From a checkpoint of a small contrastive image-text model.
Training: soap at rate 0.0021, 3800 steps, batches of 128.
Data: trained on rosettes with rotational symmetry, 97500 training examples, 5.0 epochs.
Rows from block 11 of the image encoder of a small contrastive image-text model, named by matrix and row number. Rows with one number belong to one channel. Each number is 50 + 15 x the weight over its row's rms, rounded and kept within 0 to 99. All counts start at 0.
After each channel's rows are labels from the 100 images, of 14976, where the channel reaches its highest value: "top examples" is what is common among them. Only what is clearly more common there than usual is listed. The data: rosettes with rotational symmetry.
# convs1: 3x3 conv (encoder.blocks.11.convs.1.weight, 128x128x3x3, each kernel summed), inputs 0-63
# convs2: expand pointwise conv (encoder.blocks.11.convs.2.weight, 512x128x1x1, transposed), outputs 0-56

convs1.104:25 38 65 39 48 29 48 34 41 47 38 52 71 31 75 43 36 42 45 61 60 84 66 44 34 59 85 59 43 35 37 47 59 48 65 45 48 77 35 55 44 25 29 47 54 45 62 59 53 55 37 51 37 26 24 40 16 58 67 39 65 34 29 41
convs2.104:52 47 50 71 52 68 47 45 26 81 28 16 48 41 43 71 73 61 60 55 36 69 34 43 60 21 43 20 24 45 49 50 44 36 24 56 25 43 61 43 55 48 45 37 66 54 38 28 38 43 40 60 54 67 49 54 43
top examples: mirrored; vivid; ten-fold

convs1.57:36 62 32 51 51 71 50 63 60 53 56 40 31 60 61 52 54 31 51 34 53 53 46 61 64 66 59 55 40 18 63 58 53 46 51 35 58 34 39 50 12 34 51 49 22 42 46 34 50 38 53 87 47 28 20 43 61 51 57 52 41 79 51 82
convs2.57:58 49 37 47 62 45 46 47 45 50 49 19 46 44 56 56 96 60 74 23 49 57 51 70 92 56 61 50 60 47 29 54 36 59 52 60 42 60 42 34 55 70 52 40 77 57 58 43 53 38 09 54 44 61 48 32 60
top examples: vivid

convs1.17:73 55 53 53 31 41 57 55 36 56 41 66 51 47 56 63 37 32 77 56 34 35 43 25 84 44 71 68 44 34 67 54 65 47 38 56 56 87 72 46 51 26 34 33 51 36 63 79 42 56 79 56 40 56 52 61 44 43 58 52 44 46 71 52
convs2.17:47 55 58 58 30 45 39 57 38 39 48 35 44 45 72 57 67 23 46 60 61 89 59 38 42 24 06 43 39 34 45 56 59 38 66 72 59 55 70 51 37 43 55 51 59 42 25 35 52 38 15 35 49 61 40 68 53
top examples: pinwheel; vivid

convs1.8:40 64 53 75 38 45 31 47 68 25 23 45 58 41 52 18 53 44 28 39 44 79 43 46 47 58 45 55 26 41 42 67 42 38 32 50 43 12 60 37 21 44 61 49 40 51 40 48 22 46 58 46 55 70 52 55 48 61 40 54 28 53 99 85
convs2.8:55 55 65 48 68 62 50 53 53 17 39 38 59 62 29 55 63 57 49 39 55 50 64 45 32 49 60 63 91 41 21 50 49 46 32 53 46 52 79 48 59 39 30 70 35 53 72 34 40 43 53 29 54 56 42 53 24
top examples: pinwheel; vivid

convs1.78:58 28 64 49 37 61 27 42 54 45 52 32 67 27 57 39 15 57 44 52 43 67 45 59 58 48 50 59 68 44 58 26 31 51 42 38 35 46 67 56 14 39 42 51 39 52 32 31 63 77 33 74 55 47 65 27 36 59 16 44 45 56 43 32
convs2.78:32 52 67 24 53 40 70 73 55 59 45 64 55 62 33 50 57 19 51 57 59 40 30 40 66 43 42 29 62 52 59 43 58 19 40 74 67 67 36 42 50 68 41 29 56 60 63 51 58 50 59 53 46 62 80 37 34
top examples: vivid

convs1.11:53 50 59 43 23 20 37 49 44 54 48 40 28 43 72 72 55 76 72 51 69 35 46 53 43 33 44 74 66 53 49 62 51 56 44 62 52 63 53 30 69 18 20 66 67 65 57 33 35 53 61 45 45 41 17 45 73 56 40 61 32 59 22 39
convs2.11:33 58 12 45 57 49 45 68 40 61 54 46 38 34 42 64 20 59 61 57 42 74 48 45 49 59 59 71 59 29 51 67 60 79 60 37 39 79 75 63 32 32 50 43 32 26 81 65 40 39 76 56 33 53 66 42 67
top examples: pinwheel; vivid

convs1.36:49 26 45 72 19 39 54 51 35 43 57 39 26 43 65 74 56 55 59 70 61 33 60 64 60 72 55 63 76 48 45 12 61 58 89 46 55 56 57 60 96 66 50 65 68 22 45 47 26 61 71 30 53 24 37 62 71 70 52 55 30 45 47 73
convs2.36:63 72 23 45 63 59 44 25 41 69 60 40 53 55 69 52 31 52 68 48 38 37 58 48 51 48 50 35 55 66 52 34 74 77 53 56 69 63 57 26 27 48 60 72 36 74 53 33 58 39 24 72 59 53 45 37 50
top examples: vivid

convs1.98:60 54 61 39 49 49 55 86 45 70 31 36 35 66 42 59 75 44 48 60 60 70 76 40 51 50 70 51 43 42 37 62 74 65 49 36 58 68 33 40 71 73 39 61 62 28 53 53 40 68 57 60 35 47 38 70 59 45 53 79 48 62 38 74
convs2.98:77 53 61 19 63 43 51 67 45 32 60 42 71 35 76 44 34 37 51 48 51 52 50 61 80 47 44 47 33 56 59 55 83 45 31 31 78 46 48 54 47 31 42 48 45 52 73 72 40 45 40 38 30 61 45 49 51
top examples: warm

convs1.65:31 31 32 11 63 60 57 30 99 49 33 29 76 36 51 59 42 54 27 41 44 55 43 44 35 25 44 55 59 46 41 48 16 59 46 33 38 36 38 48 36 53 37 65 25 53 47 86 54 64 45 52 42 56 20 44 47 51 54 28 56 45 88 54
convs2.65:55 46 23 37 13 53 35 70 67 48 64 42 33 41 26 46 54 60 44 52 49 42 70 65 54 54 44 45 73 30 76 41 36 57 26 31 34 55 50 53 66 53 50 30 49 34 51 60 49 46 52 59 44 58 70 31 47
top examples: vivid

convs1.119:44 31 52 30 46 48 35 67 51 55 39 72 49 57 71 42 42 27 68 39 43 45 45 34 62 57 74 60 65 41 64 58 63 37 41 29 60 52 10 36 38 59 41 48 48 76 64 40 33 67 66 45 46 70 63 67 73 64 57 72 41 39 64 16
convs2.119:49 35 53 47 60 69 14 61 47 82 66 87 37 88 71 56 51 43 60 67 33 50 61 53 69 46 69 74 15 63 49 75 37 68 44 54 67 52 27 55 65 33 18 39 49 62 39 53 73 63 53 55 59 99 41 66 62
top examples: vivid; pinwheel

convs1.103:54 40 39 49 60 33 73 47 29 42 43 48 26 37 54 39 33 55 64 52 69 92 58 52 48 68 62 41 67 44 52 45 67 30 69 52 42 76 24 63 61 34 54 40 43 44 63 81 28 26 67 29 50 75 45 48 75 26 73 55 38 59 34 17
convs2.103:54 59 60 59 53 70 69 36 45 47 31 42 56 75 34 59 62 59 22 49 42 27 62 38 36 52 78 58 54 35 48 44 50 71 21 36 16 36 73 48 52 12 58 59 51 46 52 37 50 46 71 87 49 41 42 48 49
top examples: pinwheel; vivid

convs1.48:46 24 61 39 54 26 43 76 57 55 61 41 69 41 57 58 63 34 50 40 58 43 31 56 81 37 56 24 80 74 45 48 48 51 65 42 42 38 50 64 50 49 47 55 47 41 35 72 83 56 53 53 43 29 53 39 89 53 70 64 37 52 45 31
convs2.48:50 59 65 76 54 30 30 54 53 35 16 89 42 41 51 26 52 39 31 63 53 48 41 29 47 39 54 57 36 38 87 65 51 31 38 58 51 59 29 74 59 36 51 38 43 39 40 40 56 39 66 37 54 61 51 69 43
top examples: pinwheel; vivid

convs1.22:27 16 54 33 77 14 63 40 70 30 45 55 76 51 71 36 49 46 61 57 77 36 61 65 61 76 62 44 64 62 41 40 47 81 56 36 68 58 60 35 68 52 55 61 58 50 39 67 38 65 56 55 47 37 39 42 67 73 58 48 70 44 55 31
convs2.22:61 36 53 41 74 55 54 50 25 36 59 78 26 37 46 48 57 52 51 65 41 39 52 51 24 52 40 75 51 40 51 41 50 39 43 43 88 51 38 70 30 46 38 57 76 21 49 68 59 45 59 49 52 55 38 65 41
top examples: vivid

convs1.74:47 59 72 45 17 55 45 69 17 44 57 46 65 41 62 42 65 39 62 83 51 49 34 53 36 48 26 49 41 62 37 35 59 49 50 34 65 53 62 60 33 54 13 46 70 42 78 38 71 30 49 36 59 51 34 50 44 48 38 50 47 50 29 36
convs2.74:73 60 41 29 25 51 58 64 38 57 28 61 44 63 61 27 49 57 68 45 33 42 42 73 55 60 49 75 48 57 34 46 62 68 51 42 31 69 39 40 47 67 49 34 31 51 39 46 49 53 43 61 49 40 54 38 28
top examples: vivid; mirrored

convs1.51:51 38 58 43 49 26 57 47 62 47 49 36 30 83 40 60 37 66 39 41 66 42 92 31 56 75 49 65 43 44 54 62 38 43 46 47 34 43 49 67 50 39 49 60 54 45 21 81 47 57 41 60 33 57 44 15 33 50 50 54 48 49 57 99
convs2.51:63 50 74 48 76 72 41 64 60 46 47 67 53 39 28 34 69 57 42 52 33 28 35 30 52 52 56 43 32 09 88 44 50 28 53 40 73 84 77 41 37 53 38 58 54 18 46 80 38 52 39 68 39 56 42 68 46
top examples: warm; four-fold; three-fold

convs1.40:47 44 44 51 52 59 57 71 14 58 40 54 53 73 48 41 63 48 43 59 79 22 41 62 37 50 95 32 60 55 70 49 72 28 62 44 55 54 69 51 45 54 46 42 78 34 37 26 79 47 56 67 49 52 70 62 60 38 53 85 53 73 27 41
convs2.40:58 60 40 72 42 43 53 65 45 56 56 21 61 54 36 46 41 55 39 50 56 62 26 30 35 52 66 48 31 54 41 54 57 46 44 62 63 55 70 39 34 65 49 34 37 52 44 50 59 26 73 62 36 93 57 41 59
top examples: vivid; mirrored; ten-fold

convs1.108:63 58 59 44 60 59 30 52 43 70 30 38 56 62 66 78 55 60 41 49 50 45 51 31 71 75 59 53 43 40 72 41 26 74 28 61 71 59 55 37 27 62 65 27 44 45 51 68 48 79 48 53 38 77 34 63 59 48 85 26 53 46 42 63
convs2.108:85 42 54 53 83 42 22 71 62 38 49 69 35 24 75 47 60 63 34 37 31 54 49 30 52 64 64 35 46 73 46 20 41 57 43 52 65 83 29 41 41 74 53 54 48 11 30 90 44 32 57 56 52 34 50 42 61
top examples: vivid

convs1.96:49 43 59 55 54 59 40 58 44 40 61 50 45 63 36 19 63 49 44 40 00 70 64 30 58 48 47 45 28 73 65 55 40 74 51 60 41 17 48 47 45 59 48 52 51 69 19 65 64 67 65 46 52 33 63 37 42 60 56 70 55 06 48 36
convs2.96:55 54 45 52 68 40 69 30 49 84 35 40 57 57 48 60 36 64 68 41 42 51 37 49 27 54 37 40 59 49 62 29 45 64 68 52 58 34 73 26 40 46 41 58 44 58 41 46 56 33 27 33 63 63 35 60 60
top examples: vivid; three-fold; four-fold

convs1.5:50 91 53 68 44 35 37 75 17 83 38 61 89 43 35 62 24 51 70 76 62 79 42 74 52 42 72 40 35 58 43 65 58 57 44 81 53 53 55 50 47 63 41 69 51 38 71 65 45 46 47 43 70 66 45 47 43 38 58 48 52 82 49 23
convs2.5:39 53 45 23 54 90 53 60 48 40 57 68 36 01 59 59 41 48 54 43 39 53 25 60 48 54 22 67 36 82 38 57 59 52 71 80 42 25 43 37 50 65 47 50 40 49 47 31 40 44 28 68 83 35 57 46 59
top examples: vivid

convs1.1:39 59 74 66 48 79 54 45 33 99 51 31 47 52 35 48 51 33 35 41 57 77 51 65 59 51 24 41 39 43 54 41 65 57 67 51 21 30 34 43 36 71 52 53 52 48 49 69 45 49 79 53 49 38 43 64 26 29 59 29 54 44 62 44
convs2.1:46 35 62 30 41 72 31 44 49 56 36 40 89 72 53 47 56 57 33 45 52 62 53 73 90 24 58 47 42 55 47 35 37 54 31 38 43 22 72 58 67 54 34 47 50 47 49 49 51 51 51 49 43 25 54 56 53
top examples: cool

convs1.9:57 67 28 48 54 40 82 33 53 35 63 75 36 35 80 40 56 61 34 87 69 63 74 69 51 56 64 62 54 54 62 39 78 25 57 46 46 63 61 43 64 55 11 72 50 18 65 40 52 64 52 66 31 47 28 72 49 36 53 51 60 55 47 58
convs2.9:37 57 63 45 66 58 33 66 62 47 49 73 47 57 50 54 62 29 52 48 61 83 20 61 76 44 54 49 59 52 62 52 44 45 49 50 47 60 56 48 64 43 57 79 30 57 28 53 50 49 70 57 43 54 55 62 42
top examples: vivid; pinwheel

convs1.45:67 53 26 87 48 72 71 75 48 49 47 43 45 39 53 45 87 39 51 69 38 62 69 46 51 46 51 50 80 34 43 37 76 52 57 58 27 48 65 36 85 45 58 63 47 58 28 60 67 49 65 52 54 43 51 61 82 38 24 81 54 52 41 31
convs2.45:63 43 67 80 23 61 56 45 63 30 57 56 36 51 19 63 45 58 41 45 38 56 39 68 32 52 56 44 50 24 35 51 60 83 38 75 58 50 50 19 57 53 44 38 63 60 44 59 48 58 41 44 35 34 67 49 56
top examples: pinwheel; vivid

convs1.95:43 63 74 45 29 68 49 48 36 74 67 52 37 46 63 26 48 41 70 29 50 35 26 72 33 35 53 50 76 34 61 42 77 28 23 61 65 72 41 32 59 32 43 14 77 51 66 48 51 58 71 28 18 43 30 52 37 44 54 45 50 50 39 37
convs2.95:44 62 51 37 57 58 50 29 43 70 68 61 45 63 71 54 42 48 46 64 42 82 57 35 64 58 44 36 39 55 47 78 39 70 50 58 12 55 49 52 54 49 46 29 33 66 33 47 62 32 60 65 35 34 64 61 52
top examples: vivid; pinwheel

convs1.29:43 76 72 51 35 37 46 38 56 62 32 72 57 72 41 63 63 68 72 79 55 41 45 27 40 58 57 50 60 78 49 61 49 61 43 47 33 40 63 38 53 67 52 53 48 44 38 63 66 79 42 47 58 50 58 63 69 60 69 51 33 56 25 30
convs2.29:63 44 64 67 48 30 41 60 34 61 47 24 53 87 54 18 38 46 51 65 37 48 37 50 68 58 60 18 61 60 42 74 49 49 31 62 67 56 58 43 31 38 48 50 74 79 41 44 69 52 35 60 33 43 55 56 43
top examples: vivid; three-fold

convs1.80:58 60 48 60 42 65 75 35 66 39 74 64 74 59 31 43 30 49 40 65 34 35 83 58 35 48 38 51 72 54 51 64 17 55 69 64 69 91 37 31 57 42 61 64 63 43 36 57 37 47 44 70 47 53 53 52 35 63 40 31 58 64 49 47
convs2.80:53 25 47 63 60 57 61 59 49 32 83 60 50 38 38 38 22 50 57 54 37 43 69 78 56 95 42 50 44 48 49 55 37 39 55 51 57 52 64 27 38 50 78 37 70 49 40 61 54 50 67 29 45 68 20 35 54
top examples: vivid

convs1.18:38 09 17 53 85 37 29 51 29 54 49 41 35 58 17 15 62 11 34 17 49 35 72 44 37 37 40 55 59 64 41 51 43 44 42 55 45 47 81 60 62 62 59 65 61 46 25 60 45 62 75 47 66 68 77 76 69 62 52 47 73 47 56 79
convs2.18:54 53 71 70 27 62 46 25 61 41 26 32 50 51 34 82 60 40 48 66 42 61 60 62 59 55 33 33 43 37 58 51 35 64 58 47 71 73 36 66 64 75 40 20 38 32 38 54 30 83 50 60 72 65 64 47 66
top examples: pinwheel; vivid

convs1.16:59 43 53 46 49 35 64 60 74 33 59 77 43 62 67 55 53 43 59 57 58 34 58 46 38 37 67 44 81 64 38 51 65 61 62 52 80 82 51 75 67 35 07 48 62 61 51 46 44 68 70 57 41 61 61 50 75 42 46 58 73 56 39 61
convs2.16:35 37 48 55 56 62 41 35 50 83 38 58 40 37 54 42 27 24 61 44 45 55 29 56 86 45 60 52 36 17 69 77 40 51 52 59 52 57 72 60 19 22 67 47 42 56 67 58 47 42 69 50 48 38 59 56 47
top examples: vivid

convs1.35:20 41 62 43 38 61 71 79 63 54 31 44 44 50 43 38 56 48 40 56 30 52 71 29 18 45 53 47 32 53 24 72 70 27 52 24 35 80 40 37 45 35 50 50 31 27 58 39 42 52 45 46 61 47 31 61 52 45 47 49 50 55 31 53
convs2.35:68 74 32 49 44 67 79 54 23 34 28 52 40 45 53 46 50 62 38 56 55 40 42 30 32 30 68 59 42 40 57 29 46 49 49 31 19 71 66 42 31 62 38 43 34 43 47 35 37 48 60 45 57 66 69 69 52
top examples: warm

convs1.38:36 28 56 42 23 56 53 43 76 78 35 55 61 51 45 38 35 50 46 55 25 51 34 24 37 60 35 65 39 58 53 55 61 26 71 55 28 52 32 73 52 59 55 48 65 68 65 15 46 61 23 64 55 44 51 55 36 33 57 44 53 56 52 46
convs2.38:33 40 66 69 17 30 40 48 48 56 62 80 44 22 63 63 46 42 61 24 82 62 64 43 91 46 30 36 37 44 55 42 32 49 40 16 26 47 64 43 59 49 59 48 83 36 57 69 57 31 46 67 22 60 53 54 85
top examples: vivid; warm

convs1.83:82 34 53 37 36 56 56 52 22 41 42 54 44 56 67 68 85 43 93 47 46 63 68 29 79 60 41 40 48 72 50 39 62 39 61 61 25 40 39 57 36 53 58 34 59 49 39 59 68 37 26 39 71 35 62 61 74 58 63 80 50 29 68 62
convs2.83:61 38 57 56 45 68 70 54 48 19 62 17 69 56 46 62 57 59 42 58 20 74 54 52 19 69 60 41 68 35 70 47 34 48 50 18 57 46 61 41 35 42 63 33 51 72 60 51 25 55 45 49 54 32 87 42 64
top examples: vivid